Rows from block 4 of the image encoder, named by matrix and row number. Rows with one number belong to one neuron. Each number is 500 + 50 x the weight over its row's rms, rounded and kept within 0 to 999. All counts start at 0. Numbers have three digits each. After the name is the row's rms in percent of the matrix's.
# fc1: MLP up (encoder.blocks.4.mlp.fc1.weight, 480x160), inputs 80-159
# fc2: MLP down (encoder.blocks.4.mlp.fc2.weight, 160x480, transposed), outputs 80-159
fc1.361 082:543389523522464523490547484503439529471409427451477419539515410544480458525584512446515528478480522477439475484500510505447500517504582516559541425502620454397506491471488422486461499495437477446505458458491551429488526462425477593528417480
fc2.361 063:478441453555450588491516448555536481420445448499446522546498389636535518537507583428570466478498469548454483471515480509490508529487561435540545460481390491524470449588577435541476516614527436501467451481554445454463532494567496527487455542
fc1.362 084:523449486503447627466546485458459478472471458474463481507440480559423468530426459521474670478632538623505445470542462397478495441441524459474546468471489419433467555496710463517488480370474497466460510469496487474486453475458543479527491462
fc2.362 106:501491477480526393489489538489535473533549503529492545508483531508580491515455616479451567506402626474532526497363465524518441496476390475492503511489414333447572568551405537572519515526471519504539453555461437517518465480469526356570514522
fc1.363 085:451436508500477561474602514393477529437447453485435461609472488483552492510403424492479579490525527531482448516500478458423516469488598494527455462481581571428429531522564427524460502422507525473475476486507454471434514448466450556554497473
fc2.363 088:532522457527541458503409467527529511534511477547490441510500491469585553490447537441455560520524488533504540495464481497545503586437497465518403493431301551415505487519482538560541503533540469508573562506512358499513426517431500369503496511
fc1.364 099:440462430581520447452530446513504432453480472436449489476423484607491456521519577487488437494492534489461463467464470631484526458472531458490611471493508506473451435492533482473509461518430515457418432403471374515472460445480566530570527449
fc2.364 088:436440516460432599506543500409565467512479474438477520498510456529386503499521512498545521424584554520448508501577515450500450529496426558474553429506435425528530590532658489506499511488479526476484407443470613475484548515536400532453491491
fc1.365 094:547460505550535610488427476472439516476433449473461478527464399502504464495554434504558523488534417407398493510628505537477553487578462533531490453506529473485571429521505469397419508509431467457477448472483482438505560527439469610487412457
fc2.365 107:499486492486476647506537488566420483435490475461475455472489440468605499463517428498558540475459464407481482473569496574452558395530561484530504406536554454461530431424554483518492484533405509499467515409477556491592535490537503559414436542
fc1.366 101:475464479542529438468433445600440480473460460457424560535468474609470472574421589448521478448521448486442459447448443558488450466510564465485640455452451471545588503541476474547584469452520493461449466471481383478447506461481465526450474468
fc2.366 116:567512468479540547500443498468482499505525523536494573549515537453464511434449498459404593542566533453502525550450512386523532564491619474490537544497436476446408584514494545583316490532524521561526502554548363555540443482581534457542559477
fc1.367 098:431429468520577483434535444553405495437398412429457529493410404580472429508469561487466519499571518576394447457531451453436495533490532503497525428493499441496460446564562396541509472470574446411451459426445516409476491497424509516525454420
fc2.367 063:466435542481412434524556515436381495488511528504518507544524528488580561478532636480523349499498456479526482502464555464446453446523487507550529690521460533544490474464564444537547504536491494529498418464523426540560605507472487512492559559
fc1.368 088:515436488476506497474499468519402500443372388437466484505474378554474456528560589477456483449512529482328454466528482564401530511525510490462537435461468527539546474476489408395530481520484468448472466454469422399476519466441569574539513463
fc2.368 058:378529465497472543447577498488509544610511547549488516552526540476389478518482551433496611446452461493516478517485469617506460554453512491458461366442538437494553389493636467511646395472573467473513453562525505493462439489483463562471440518
fc1.369 102:475458470516523467443511432473446488464397429446422544527417426573462438478504573488494505519462535533423438453517447499436517514482527492496506440444528467513523498475474398570498465487547442416449457444464540431443509475414461553520438423
fc2.369 068:430518571526503435524608527417498537444493523497561488485536473499599541492479555538551495524555463515523544507418553565528459455543429535533515647557432523463492588462537500537503504535502513509500500446520584495593562542478458407438555526
fc1.370 091:486428498486418482472618483426419497453439405435439606521471408508465448539559514491436536474543480556437469480461486425401567523495520470551526427526506555525517469573473431539456486465498504446457446461493540458452539418480587560568423448
fc2.370 090:410423517505506542499494529497439526453551483502537540616553524543527525510452600431473483551489552541526522506447532471534414475429511550531492689503406485506447506559525532629483651512493543509501429480547435529400452527534502397455547545
fc1.371 089:471419481506513429478477491530440500424418400450473420545475413502475456521456517475458472439526516415421450466514471556399529528481560465508520423488515500509526471459498436578494484502502489450485465459482524419468524413458545580488524467
fc2.371 070:555504539525444525607448530482498448453463456534517467496509445468475558485561519460533429479442479455435577571588549552457522525614477461515489555573543489475516437491557467414534568550502523545499488520497517458527597524601457489467500512
fc1.372 108:494452461514510531435524464401464465456415420434446493530424431539491436507424590480460526489533514539431441438515462482414497493500540463513522441446523429465494463549570410531493503445484461426452441431439599446452521467423452535562519431
fc2.372 080:492517523496558477552528513392605523398520526518545530530526513452628590490554471465512389513581477540549529544424552547543438390506494424490454596553431480386416514491584523529536539598471466546494498436557459528530499541541500510514531554
fc1.373 117:443524588480478427526507543511456619492496501510551427598529514509588508530492531536511468536439505539541502542473535457441465416473498601514471519477505516407432512486448442600526526495494498499573583550506581449470490585523486495475499522
fc2.373 123:502565489515486556453572462490367489559551509489501457560455516448575455542497509529459590531393492547526453452549502462494525512525514520500521612531608509510549395510408494452508514495477437491486555497454580478551553451468509403503412457
fc1.374 089:410482465513574529443534432463447479468399431461421601565421440561538459422533442510522493521471473476448454457482442542481461437475544493489622463461540587567478457559454448551545482459525469421434458447432515443439482515453453581504525419
fc2.374 068:473477518501399543491532491562474506474556586513557476519552543431479499436479576506515463492491535479555549512553554445513599509482567482535382479454476546488414505381530506539484446575515511532482506484586523569531544506452498470381549535
fc1.375 084:468473457481582415448451445415509466481441488487446501479435496544464455466533574457492459524408611516482462472468443561509479498489555479483536467460614483483409510477477462616450456481502469422475471439437494472438458495425520550525467423
fc2.375 095:456507544531518529538539506480601477482494496507480576564538465442583529516503488460481460480498516485450553529433526526531441497492442514494593513563584449584438621502564514377514584480419509500532473543540614505531547536544477388504537587
fc1.376 105:511407467490538486449467498444485472437443415410418565533456437603471432467561528461519462447463480536415428487497449562391527519525509483510514434521529453562519476522427415448500470461508492441431420423466476426429525418442454580491503439
fc2.376 080:481526503478519415454532523458411477525569524514479543543487569495514458559459525472436477608566523546533479516422489502535458452464542477485489599575511294396429528481551520528487493456405578517505435528500504558609465494585572460561520534
fc1.377 106:406462432483500430433546455478506443450488441420451519464422467523496424520537561451470484479550529559451443450563460530483528505513487415441504441463509477571520440549581486478549440463497475436405399395450572474454485464453567490481568409
fc2.377 105:463537469492479535540504469442583481557502519525512438457533522485439551504427501477505490489517503506493533514433498442528424492516476512536536514500437435498515577492678589564556440492462477541511399559488467490491466519605395573498436592
fc1.378 085:490462498501430502487659522544486528520457462479482552572520494535457495554485465507489581440580609636485477480538462544475471436489391513445548490446473513475492475498512465566528498398431497479509541522498467469450469459446539537494490494
fc2.378 100:488529484462537466469514488506512493468573552469510554394508580517579491555419548534550536570413480488562473428423497377549437461461550532492615596472490428456538494459435612594463491437478460489443425522462523565460483512578526436527476506
fc1.379 100:482402469512488469449565453489474498434441473461438548497456477524451461606568463450477548474579565582460465473508437523448456504475518492453486452398498440460429487534572446572510441487520440459478501490453523444442482473420500530552473450
fc2.379 085:505521486525521442477499502482533532499517537451524531402550506569597483457400639527567367525389454408533457501512485438585495525480490492576533668494459474565504474604440549564506460497552542536483382436555427551454485547489446604502521484
fc1.380 098:413502502469510552447541432489442519384421461462415511554447450515533448511560468485518517523479467451427463482530478555518494447514565524471545474462525623495491419483487468601542515488483444437473463457451454454466495561450541529460496412
fc2.380 095:490401525528509496506440500489471463401468501521456511580482482569464513525491510469516487485485492534485510510577483558465478516521567429514492279442500695533468488464569470523552483497445468484511675497508457476440515509491494633422456536
fc1.381 097:443494454421531431484490496534486468458488455473492461445459435576517475504527476515497495496633549611465494494494500503439479464491499456492381450471503529528548432600512455484544480493498424488473501431494614441455490461497447452517410461
fc2.381 116:429495412463459547490479454548449480516552547486462543404498542455513524548445598456545500488514599487534485444418463562544498411459453434518510426421416506493492598467606486510502421526452438484460559522552524519532431468574578455494484528
fc1.382 097:532383500580454592462453483517427510408430415461482466568469392435481459500586458538538510515503456389377465489661495549457562457539522528553494421509599508494545480528534460511471522487490519455471451456481531448504575474435520616471433462
fc2.382 092:485449483484440556481446457538430470335499479476439489494451470547622508463488467435527543511507469467490465476538481542487572443503559467515538381510541407479541449490590495559572490538456474485504544460505520504485540474576527599366397530
fc1.383 088:457402469505555485454488433473418482402416446446455533546423407643463457510515425489506528477475539545431454472573473514443505561514536483503559431457520474497488533512474406486486496513490446419441444440455538415455531498451536616509514417
fc2.383 062:444438518493394410493521488450502481528519508475457529468486470526489479497446514467520374483527485478518459528561470532483581527509605489550557548529518559416488421352534519497575452497483517490488402445496518490461543495597525572346503575
fc1.384 079:474432459469441475473505467626413485489452433457494505574453424666490481480594517515544511486567589568435445481578480502477526491509557495515600443504603506441518421457527480516425507501481506469477453458487527438477489486508565565506415456
fc2.384 069:505476531497495521497498486519573507396515519492492605391530505465480502462551562549568429485474463479479531506607520467519560463496392501521515312467432490524484513518552517346536489498488510465447431485496497528481551516540447559430513493
fc1.385 091:526429475523497429473467515464490489455438434432429535548476449616504419507544541457492420512438511474423426528499447526437538541583529501543481431576537468467556465532434476477511477518482534449438440420473446436420532456429488556582466441
fc2.385 086:571440537543542469483490479413488482480465491515482498587511487442572500519428492496516588471548527475448499489486559464485441533501470497505497460510455268532493590497549509496469573453495530516552395513531452511488581502660550484535539508
fc1.386 097:481465492484503511475471451519400511484417402441483446529471391621462470512516620479428477465493552525397477458531503520417473537505518489511517436489503392460535466462509409514456487503462440446486453464460536414497518447446500573491510471
fc2.386 072:502498556504484513520503518464559518483542524541537572564530511427449552451512514511564424521436434477531534539508581388504473456543587493545453512563557488450476469409634524405533527508535586554526432470568490567513576538579380483421516543
fc1.387 102:480438468523561424463562497436527472477473454454460483504453476474553481498457634463446487502564500482454437450494463488453476409519484470468501448482508482518476352635561481584566466426590498471445479442461524486452536435413517487579374450
fc2.387 143:511509516489501487450549519444484454495507454456512520519474452567305427565513448519458483565498515541505496482448539487489524565507541418509509556595567423503510510510466497447491542566519520490470388408462510509552550498633519529571557490
fc1.388 113:516480460494510527447498423470437473470411443454432572521440435544475431462523565446490566479486489551438450437523454558444521508512487487482488415466531550518591493477475408522505453437511412432458484417445508433466525461421494553504443419
fc2.388 078:456539462500537566529571464466534489430526572552552494459517551474560552484445577491479496477530476625554547488451517531529540511519451458471444605459564508510532618447496470468501440516500407548528576492588548553547476472526462325503497515
fc1.389 101:498431484483483407482480517401498512476456424447453503554485448540533497498451615472434491463570532547468454483476495444379485417495519522542429457455492550462529502545499417596448497498447519490455492486487521463460511405425493552546441460
fc2.389 099:500539422474518480520549476440521455459593524516572503502520522463561566537548552474529498560515527513572528490456497490580391402444478379491503439529459548458511520527419571458504476603497468542510537481492524553548464516576461383565508540
fc1.390 099:493480503465461471458512489388508486448426424469446553465468438552476443493554520399468568499546517532441471453457476500470395553521497462442552469459492421498517456531514436482435480493532456452469459469466462436433520510398536487680475446
fc2.390 113:384526440531562480479452485529607464566537554521495457409487633440522556446473490482569535488515497470613484490443503504518547418434501503505566524466517493564497594486526495512603419443582510505451392533510509583485455483552516576449551506
fc1.391 114:451567457452551538425521422497478470513480472477443432456412483547523464479510516504490474505449499502500478477492448513528451468491529491478467499376520592485549478592511471590511498545478439425440428427423488464472452529469526516453569406
fc2.391 117:516469437534481526486573442539536467524543509506469560588488549481430528516481565429493497510494543509521494457495480495582481520478456495498509396448443651539576589523573528440570476491431435532466683526550517494435457431533476486529391511
fc1.392 112:569430518529513474469478483535425513409408400461462505530474381576515473538477498446507505479515536543368482459571506525447502490543573483522530401489514473473532442527430444428494507497578478450471469449475517444485572494400559579538437461
fc2.392 116:474512443511510567444508458525535484504505493462483544510481518467519454571474515467528581504435424419520477464576455521532476505490443459457470333461452498458619414584513476408641424480503444494446519462473556483463474482531499594471443438
fc1.393 083:387453529529559419518482492526516545460450514530511462475512488481555531440469480481562468525529476473504522504424510617506495416475478507510473537458527485519447507526395466492553487511592437497515527538525495459449500541493551510547343494
fc2.393 085:464560465480532496498485480522545473557590586506476544527492587343433532540455480491511608523551500483567502512444466492568436515446532447513468367462431620535447549482501536503475482490516464529487557516553423561482431487518518479421580510
fc1.394 093:501431527530547504484610467485430560448413434470449589594488427611527490489504507478532485491486592616446470481579492536457487493518413517491420441459460495472451516559417442505503507479564443466490511496474536416436539499412436580469432458
fc2.394 087:501552481512481503498640517494529522521549551479563475452470538495564493515544495541531591541520552608572527464578526521585545509503432529496414522490400461520530451465500524461567503499525452507509479463466718499523513528536446532477489502
fc1.395 092:474562472444533523456557443528445469519481438455455464467435453562539453499527521495473458470469469466484444466539457508461449472477491477496497458394559605508561467558529435600483471533426443443446459437445520441472472476430508541469624418
fc2.395 093:515431476524448543508569496523587487494568527499521536630501540504477509582478553494518494522467498502568476515575506416549497497489443514555489440452409638444529566468513556491503527463434539537460633462529485537408521468578502535529418493
fc1.396 087:504443514543655382466618493586489528457473459480475466503489460496528462567522509470534468480497587553466480498568492616518527437530384490495371461501476487436430495456456468496595498517449466460505491465458654430468513549462585510517375458
fc2.396 112:463505449533528516511608492454539488540590513489551513469491559441513493604542443503457641534576498602556513477532499514506457456506399468449456454465435483392538538508461542435500434517482454535492486450488566514525440462410408450483476507
fc1.397 090:550384491469443478470492435501391517425431407443454495574451384500525467446511545473504493508529529491424458437560491488404507459506476498539529380450485582497451466512506417584485495500515463463458480442490524459464571449444586571491428426
fc2.397 069:455438501515409470507500463412510479342473486478435443523507487571559530436454574416576432460549473487452487477511500529501525496523509473535466464519426548464507527480590475522589483536539534502484471486536544480392563523514497548464490554
fc1.398 106:487463446508515464433520404544449473447439451440430531517430459573527448561503497481487517459456519522452439438552451543441520486492489493472540418403507559524525460467499425530526442457537437423417467423457492454444495464432529578476448426
fc2.398 076:432509562524500474510495532470468597519541535543563433477526553564476505483489552476515473492448472532582530488522542514546467419535501473543568632470558529483461539366474487555504480470479547540554481499601553541453555556425525530477494534
fc1.399 109:472418544518530578478474479471438524400376398468463470504495364564538465509481503446531450449520521532369478452541545465434493530506483510529515424448485448490520439508610417506496519479437449444491472471483505442495551509428489553534429458
fc2.399 072:562577506466489471554403486501467512421521527545516483527468511466508562476531516532509454540551439463515519552512518616490469482550498475503436408503416346445602604466603511476485498577444488517558554538494380540540499513548517624511472491
fc1.400 086:498435501508527468479493486480452516419374403448467452524471363549491468508519546465486428478437534499360463459539484524431506544517519477484504424493556401528506465420497421540530483453514449431467466456465526407464542456428491563492526451
fc2.400 064:451509549542458408561533518516416543429527446523509497560539459533611566469468548515552421546520487512494553509487490514486578498540514502528521582603530381507469402404576534468507456479508524544502450505505609541590561509526433600439508547
fc1.401 101:432459447516559568436514444473453466447411425419433484531434409617467438533511528480486474446509514486411442453559465491454494553504530482481564446461522456509488522514569434480509504491546463408421426414451492419470500466434415516492600431
fc2.401 076:465495516502418428461552538495484518516546541523515564563495549529429496588489530468451348525461539484567479515527539583512610438510536519531498492498424518465397456473522492570509484530413519499499534489509410556572519478510447637407521515
fc1.402 117:539439474447490469451550493581453456469477403422445547547443410523477428507513468465455459442568532489460440448501460538418542481492552472507527389541497582595571468503503434496456490458448497438441456398470523472481516448467477540514476442
fc2.402 082:429468490475477506464556471441551441572548478426441521544475500426492474526463474429523520467501534523519466473460472515520488510446518499524459481459482649500439515479660537504473566529470459458433586454494483476511468461506502444454452508
fc1.403 098:465468530471389479499541505497444548485462466504497523571514459577468491619606511451519488448485487561462488486459517543432487551513451521485531513417437445547572553431415416544498509522456420466539514532481471381465516520450418532512527501
fc2.403 117:521535507462491550446550529478503450486503459480493556537454462443623409545493480559465566474531473606528474466468498531444500564468482492490502733473557385501435473545409461529533540479534500475467472427475586477511510459495515356569576465
fc1.404 116:467387483508511464480543488529468507453447420454471470558483438507476462488497515467420460418512524428452453450518469611399505445452478467473504440523447616542544457498467428487470495493493491473459510461475490440470513415445509593540456464
fc2.404 081:445573530475471493482496530506480545516547594534544546425534570498400486530491597535513516471472495472567513510458540463523499451492587459479537333480522605576509446488593508544483498466521483530516574561533444535616460546497446572428460549
fc1.405 086:457420460451580477452541434573454475397446461448449530538440456568457439494561455461520476502494546606465456458475453569498512590498491478523501459468476440482423564473427447541464454539457443419452454429467558458466476487466535614480560422
fc2.405 098:494491559498409492452509525506445457404455444457509474486495387569484439570515530559533427428452473524429503517528550567418572504523507494542535692535491532472487456423468457511528565598492543480460427432456496500571608490489445462503525490
fc1.406 131:431458426528598464432546452503512434456477454422428461474419457521508447505508574473514457491528527523447447457550441536478478516486520435462496446484513438528476470527551455462534456480557454421403417395432466462429469452486509478539515415
fc2.406 126:454542453430430537494538445428546455617559571536514488454495534470356523524454463446473530500535499535515524493377555515557421493505534435487555495492520399496475519471619564498494430516465439550516436515555466516539474492574463557532509597
fc1.407 108:426428453532529462446522473521458462440448448435447452470431464632467446509473583488467520468556530556449435448532455472438495535479503444439510459493471381487475503528562440467505476491548460435435434414448471442443486466475500455523554427
fc2.407 095:436504507443415556461558501443531437569510519479511546491481501500354466467467527481509411443515541476491521469424546549509479429536563433472560557548491422527416427494573487478542468545477440519509416422467435485588532500584444614395560607
fc1.408 096:420468465545535487455526452491421483460417421443447548556455438593494426499429557434465434463477478489449434467530447554417473461497512507474548438476500522565571449494495401542604489481490453436460456440458531414433502483430512560443480436
fc2.408 076:487491593510497593576478549452498511419518528514546493506555490474489563450504573530538428478485517507502539525495559582441543530559540519542548633545537501461444420394575514534398541496536558565451528518493539545525584548532520427531474491
fc1.409 093:449508462522435465451578479405527460472437456447438495497408451487537443506498472477435568499575552547466453484532441485481476517507509447430511473518521395480486430599539476551476510475605470434440414444441560454421501491473432507601498415
fc2.409 099:435463507462504489502499543478614474477535547507521461517490559419456483499463552554492387506525476470597472540492483503460589462476584453519477668560511547457425541394546434536543531524534581508505415449505445571454476513608570536482597463
fc1.410 110:449417435500596573433492418451439462405420427436433469496409431564489453524555577492501506482526533500415451453584461480465506540514471490483596425430575463438489492518560443544491484515501463419431412425438528438466499485451478529505540431
fc2.410 081:454528509530494464539499549434515479458570541547494518557471577498480533569463520450470347509525531470576524574511522593493496446535551457520499532526455451436422475445606496558539471523467579538507530507512440558489501487530511613423440509
fc1.411 115:545479486446476560455476419527392476466406442470471603473442378595467464501529573454514543463514513555388479427538489492459497552531459500495557415433491448540554459571511444445519497516546436414468483438453524405490523499451527545571485431
fc2.411 118:533520412532487519464542431469573484631494501493479495498457496456537480508507511439407604472568543524463464489506460514527489540507491446418484419416606425483563481505594546461459389495487409476460495517495516452446441449478505485493407501
fc1.412 096:487407452521589508426498401457452480432435455476433549541422446599465451498571443461527490504488516517466460449512451537475485527472496490504498459422504487467492515444479428603495459506485418416436462440464515448433483513437521595508438401
fc2.412 068:486457578521452410581509530513475522413465528497538495450570454568522553510540528482555422441527501480449518536517520558486626500571478548535534658531519589448436489432530526423551498561471568527510486441465496487503634526434489513442489544
fc1.413 082:468418579458356539502544526545456552417453466510533493536515468435481495448463532470465573439479597488462508482576566455456510541468519510486447488458561455624466524415614465517445542443497465500549558541508509457505523514486600509404556507
fc2.413 089:540483518499494489508576469467473495464471522517482501588506495460503547410452553487481563452434596387504487471400505393495589562489509571467494518453565452469520633483497481524575543474582472493548442514490402472541524476444603491422579507
fc1.414 096:532383469504549488453472430461436483429436421427445531553434417514503434476546477490496545503521539580444433440551484469439536568507534474518496396486518550516436456507474405566424458474483459428433464416463555454465519437442533623548433430
fc2.414 072:497419571486416471539508501470483544409443465475510505509601447563611572520449543460577443436508465453451525496476533469486543449529536527573502563482476563484513452467540501505551503567505533519489486427504483495493598525556437486466506584
fc1.415 110:499387503542438548478469507538420533432398425466468436553472388478520472448566427521559522516428496416388485495606498552450588482529509536578518437511618488499584476519468446447512530491510505451481459472486536420484566493468549613464440460
fc2.415 099:526465452516473538486463470539433474411511466465446508494479492575587505488541489482550534480482538455519454475603462520504543430497504502509487348475528453486554387524603510496569453521450494475472545479547516484499496452481512639378405485
fc1.416 104:419446451521537490427537450473457450427447448419438464472417440619467439545527527497495514517539498592417448482559464441485507563501542476456510466516518307490509481541576447439497488475550455420405396413440462457459471513481478455547525423
fc2.416 100:452529517461516519462490498454493429553516542516486514477459530492413475431432513465492399517519510441513504476430526490503550460502595446518535538545439400532399447513612520530531452529478482510498405475464422513614510523586497628441563576
fc1.417 100:522420462493555527452477422469421475394453455464455506547417447658487446435526454468512519496475560571468453459544461469463489599476570469507554440458503578481467535509466430592425463518480450434427463424447502461453494475457507596493512425
fc2.417 071:497475523494365460509497507508438506483495498464498473565523500518557533511520467472532418431462474498528492537558522479457551504521553515571491583493497598444497405412493510480517499551484547489475537492529392517523587488480410541385510572
fc1.418 139:532379455505499481460531499594468461451478428435464529550457455466435445470534473480440450419559514446475442447533447559401527469461546467488491431528515618549586506492471455470470476488469504462439473430474486463484507407458480552511470476
fc2.418 132:440515455441466517445529455484539453560532522484451505467456546426433486563458483433469554511502524559542456457433456542525481483460546437441476324438487689516484533470579491551518443462466424461467630513491480505542411481493526510492432509
fc1.419 102:455474500482390442474562499478494516506465448477468516530520464619479475589601541436510477433460558599445482508450467580454472548489502500463526510445496444530561490430425442547486502541495438468497482501478392387441492478426426504550502501
fc2.419 109:505516474449563461513437495490511454481535567574489517434459551399612529455469498564523547523613457563539494477373470463493461520488525505472525620465597379554515571478452471576529508413479486488563419539483539511516449454476538426545539468
fc1.420 094:491471464486450382494482536508486482418521481491500482514472480562536491453442403494536469472611555475512476519510467486457514469487566501569457500469526524505520534551502479597460512479485503498488445466492552483502491438477537510514499506
fc2.420 106:456505404482524478500489451440471446523518475427456455426426495485477512508524586366504550490524507570494486465568471570524487513482444438499530345467516612535529498508468513469457426549474435471510585483475540499565442455500462438511443478
fc1.421 146:467406500530594451461527500571494494489463443442473493493486489453530434462491552481531470476522546408484455424469489609457541406436467460466529439532491624577504484435499459475500444439450498485473482454480485483463507437474475501527437475
fc2.421 161:477573428441418520456486458498509497557575584516505493433462574440416489501497473533462552552484529538570494476510475487559517455481515477446496366441571641573534554479521520493466420424423399511514645511503518540601427473505532519464448501
fc1.422 078:523479527445362512500556524459493547441461424490501447542562446483500490451543590462456454461485457567454479507533523509447501507553482517489412487511519683430520481495504463606405492520430513493521528511500560481519568440463387522478585524
fc2.422 083:522516514474406614495501515571548517560481478589502423538540494466506513467476459564517383515516464544464535533557510528476640552505581500510464487487510582511388462475487481492518492585493519495510610543498510541516514528529499280438455546
fc1.423 089:489469459540620395491494438545474460475478480493449446463488476513550484485488477445511435535493508517481487515517455520507535570453554451559408462499502437480437498417525458553452445531547452490458463462506436471441441452489559511565390460
fc2.423 100:480481487439424588510553476400578451507491565530455431462459523396432490390508493472425592459534575533518480508450468494461506604496577434477470522513603464459529521461547433526477463419551474511526384538516504475460473459469628537515532499
fc1.424 089:500439532360495523496424496525448514447398450506492533440522435561452476486539594444450450450467477553418493472430497493420477520518526489479503496461514551537533505554501434521555485516476438472509535518491422424461518493476678578507462498
fc2.424 078:413520438492414588504594489485540527505542537565535526514514543508584525650477523502381508478528542537547524534536519490531522483509457499480521554463460435395536500496477529506495459561478474532580506504535469516554475496527433406466480534
fc1.425 149:421461426521556448440525466498472435448467442413420496490411468569500430521480552465497495481547512560470414452497422513484479496474517429485522450475488482541557507550522434481569449482540475433422434400435512451425470433475520490506467414
fc2.425 132:434511434454495577511559470471582488585565577546522533426495587468467553482447546442522476508539592578550519466363510530545466454498504450478487544468519420534490583445609564538443458536435395517525516547534500532525434483564466499475449574
fc1.426 117:437442448515533437431499461533469464470444419427431493553422439504492433473483467462474485456543514460440419445484435552444488466461529447472536449470513551506524489529471439475582472500540488427428430402443500449423484461439514525464494426
fc2.426 069:417557519488467486518506507460518469486562515520498475462545550436480555524450566428526390465521528525558545505441521556508588443479525416506508521551503560463434561454569497514521490548525512553450564539569524561535494511499568469506516626
fc1.427 090:442431482419437473486480430508412508407440440455477442529477425517514483484594459486525459482599514540424480473553514482447550502503485492491524423442542601504480415593486444602551495474504442454468497445488592453490508474464515583446489456
fc2.427 081:516467515586490532557399479504477490417480482489494419449556464520479562528460577395589466456507485442455568496538499587521476539475512475557488376456483531448469431428548511496481522494496505515481535523536513482485528530512541466498470535
fc1.428 152:511432461517511458489523525604458478489491430402496521526486454494522455500535509507449451469562526437490422445508471543397538468465487441496504416526495628574529483484487458470481468474471509486453501425502534476480530401479481486517489470
fc2.428 167:482552446498482608448513427485490496610535531475469534490472532425409458538494443454461577500485527539527446459480476547526474494453515472456520370414508656485507563470606530499466421467431451488466647480473480506568410477470522511494448473
fc1.429 087:516464508589535427492438468596472527457470466467480552522520477655607499539413627503535439486514488527470484489548518534456488418514455555521483433449423525456507525550415487526574455475473519496482578494514453500474549484469440540382488490
fc2.429 102:450439501541557554443484474543473517533515468476461622576520516476474497573455591451477644502444565458511462470479475479559474429442463538499460479480351452434511572591468506606500595534474495475509530493518424504548459480503527438531543470
fc1.430 078:514442545471514470489415539450481543486419432468459633513490422640554465461493547512533424466469437510411460508500508536413605580535515545523527435526504467618522439512435438466476500458509498457500489474502455428441572463485425629449529473
fc2.430 078:491452518534493425486573490515376501460471453472447508599501474468605502583441538447445507485524512422459460516518480526482469501490589490513501452497476375331514501476533509496535463490474563518485487471496431504520464482476517564478507524
fc1.431 098:522421520541497599475475466499453546444429446488447442403495437491520466535448470489466511464637422494426474476514489457510521507538535532474521440420524463501545432469711427481544502443517461459492538500485571436503539566429479590544411475
fc2.431 101:588494531535480494482521531512443497516572497508528550434509493462618494498536401514473557547401447533543508508516507481526497533495456476501518513552616269491524621482427524440493491553469525498534405475531619529546529497467530434478505518
fc1.432 105:541400497518478630486518462503430534400463470470485457548476441504539481603584439505556500507474423401437495504621506537511586517540470551522488445461507508435558498508495478466476516503454452458475486475483540456491551523494491633452448470
fc2.432 074:570495515471502568520480507549395507451470502545482473448510478542504532425574397485563596476440453416465500492530498524461508366561597482502607354524596435473500350459477477451541478523441506507524539503487486487517540503467524682435416559
fc1.433 096:513475467483618495470518464548491474468467499496497472437468495506515483475527610458445492496481541547494501508559500502511418535483525475498473444482512493497376450641528516546488466470556479466478474434477506467475466497498536475544477463
fc2.433 140:556544459505462573501496482457612432565524493527471495530446486480457471539487449457433565556579513529502499521414486482550473578491471432474489528558478396547553531490568538431449486496497462526522454523544505478424458463651471432606488537
fc1.434 087:479431503522553485450469443502416527437381421463431594546472388627502452420553497486544472457473500557370461475511473514463530471521521508498561437466549484553551438543464425500457471502482469398471454470464522397442513519438476595517499450
fc2.434 065:456449496569400512524562477485419532519518501511496485562519474428616528513473548473424443517556499508498498513538505447495546530490588436555476369475590417397414551386565512527532503534479510518463560497486566500566511501480546414452489513
fc1.435 097:469465449533549439442480445471480449458416425440446498537430428542451416507518575436472474455482500474412442436465463555437485463520539454478555445463568463509499476453470422554460474495516448424450429426436518417462509452419575594506477428
fc2.435 066:462505493506415561536521483460474491523464492499531460521502484540536537524572526495438440554531507499487519510530551535448532430527415527467525555569599417411462545470576461475575487540460488482510484510494607508530560511569481411523523566
fc1.436 098:568465500447565404490344507464510476470479487504503423436450503489495519431468553502547471509554481517514498450431510465490468436483587491531632479494604546570494437447587470517562474388519492481494486487471617506475515478481587564526479460
fc2.436 139:541505470482502502526386518446569460521491549567521439400439527535518483414540533494499550557501529544517524479491540534510443460539452430508533467528510463622528489487435477542471453457505461486540495548469613476522496530550604542552443517
fc1.437 096:441452496425394550457424446491429509408429463490466496503477430609475489522484440502504540523522534572440499488545503464484442639461532507483514490443522457547496510435492413499452498490380408454478461483462523422471484542484436575450497471
fc2.437 106:582513544509451426424513523453405475439474404443512510510484431591422378593507524534470499516561504560460475508497535588439508495543480525542556529621533424468573468503510488467549573541437569491476431440432497481520584506500509503529508423
fc1.438 091:537393520519531478492498472459510529406427433490465495573482429473506483478479422463507505514521540520406495480555521590458489490540599502494514431488517484473426448521426450418515501497599446476500491485507515478485573496407444570515393458
fc2.438 090:473526448460473519476492482503456528424534508515507506463476552489594503606449469471513517474461489443551508485538454526515531552472538429497484267461507566475565455471552463541607406523487456496504574550497550529485444510471504579405472428
fc1.439 084:513472517489531379510427517522515540505448480493486382459531502458577500473498509497502444515530490500502498518527492497444557516501588519522432468476556609449451373467477456531477472406569497487505535528513583473445527493475522512580366487
fc2.439 097:537533454528480476516421480520605492510517539531510403404476541431506464566550469480441655521532513592523507473505478544507546562485463447478412404453577523409563499491396471527489426473550431480469527506488571475508463480479589435578400465
fc1.440 113:439554476450581538445500400504467483479439491506471474433452479485519480472543543424529515498455501512464493458477490572553459481480480504455483490393497551519488426535512475584533481547460444423465455465451440476440466549455539526472504430
fc2.440 118:472479464488505535474489480519494442546533485491477584554448503499434490500489503472467547552480514519511475473496475521502458518448509432467550337505454652565553582455570506435497480460443431484478640491494514464459428464561516503534461479
fc1.441 088:506484520491504505473439457522393530481422413438468448558474407583500463509496542485488459444432542489414445484525503548452505587556593530499519414554527432501516544420519412478479543561408482426479463433460454428486553497460507521455565438
fc2.441 087:508545520482453529508556509455556456508499454511445535603440457514516480474549524520504505541474489480498468490478480438456477397494540510471587609596567305545573446507539430437516554466474552472534400452433560484443535472661528517502555465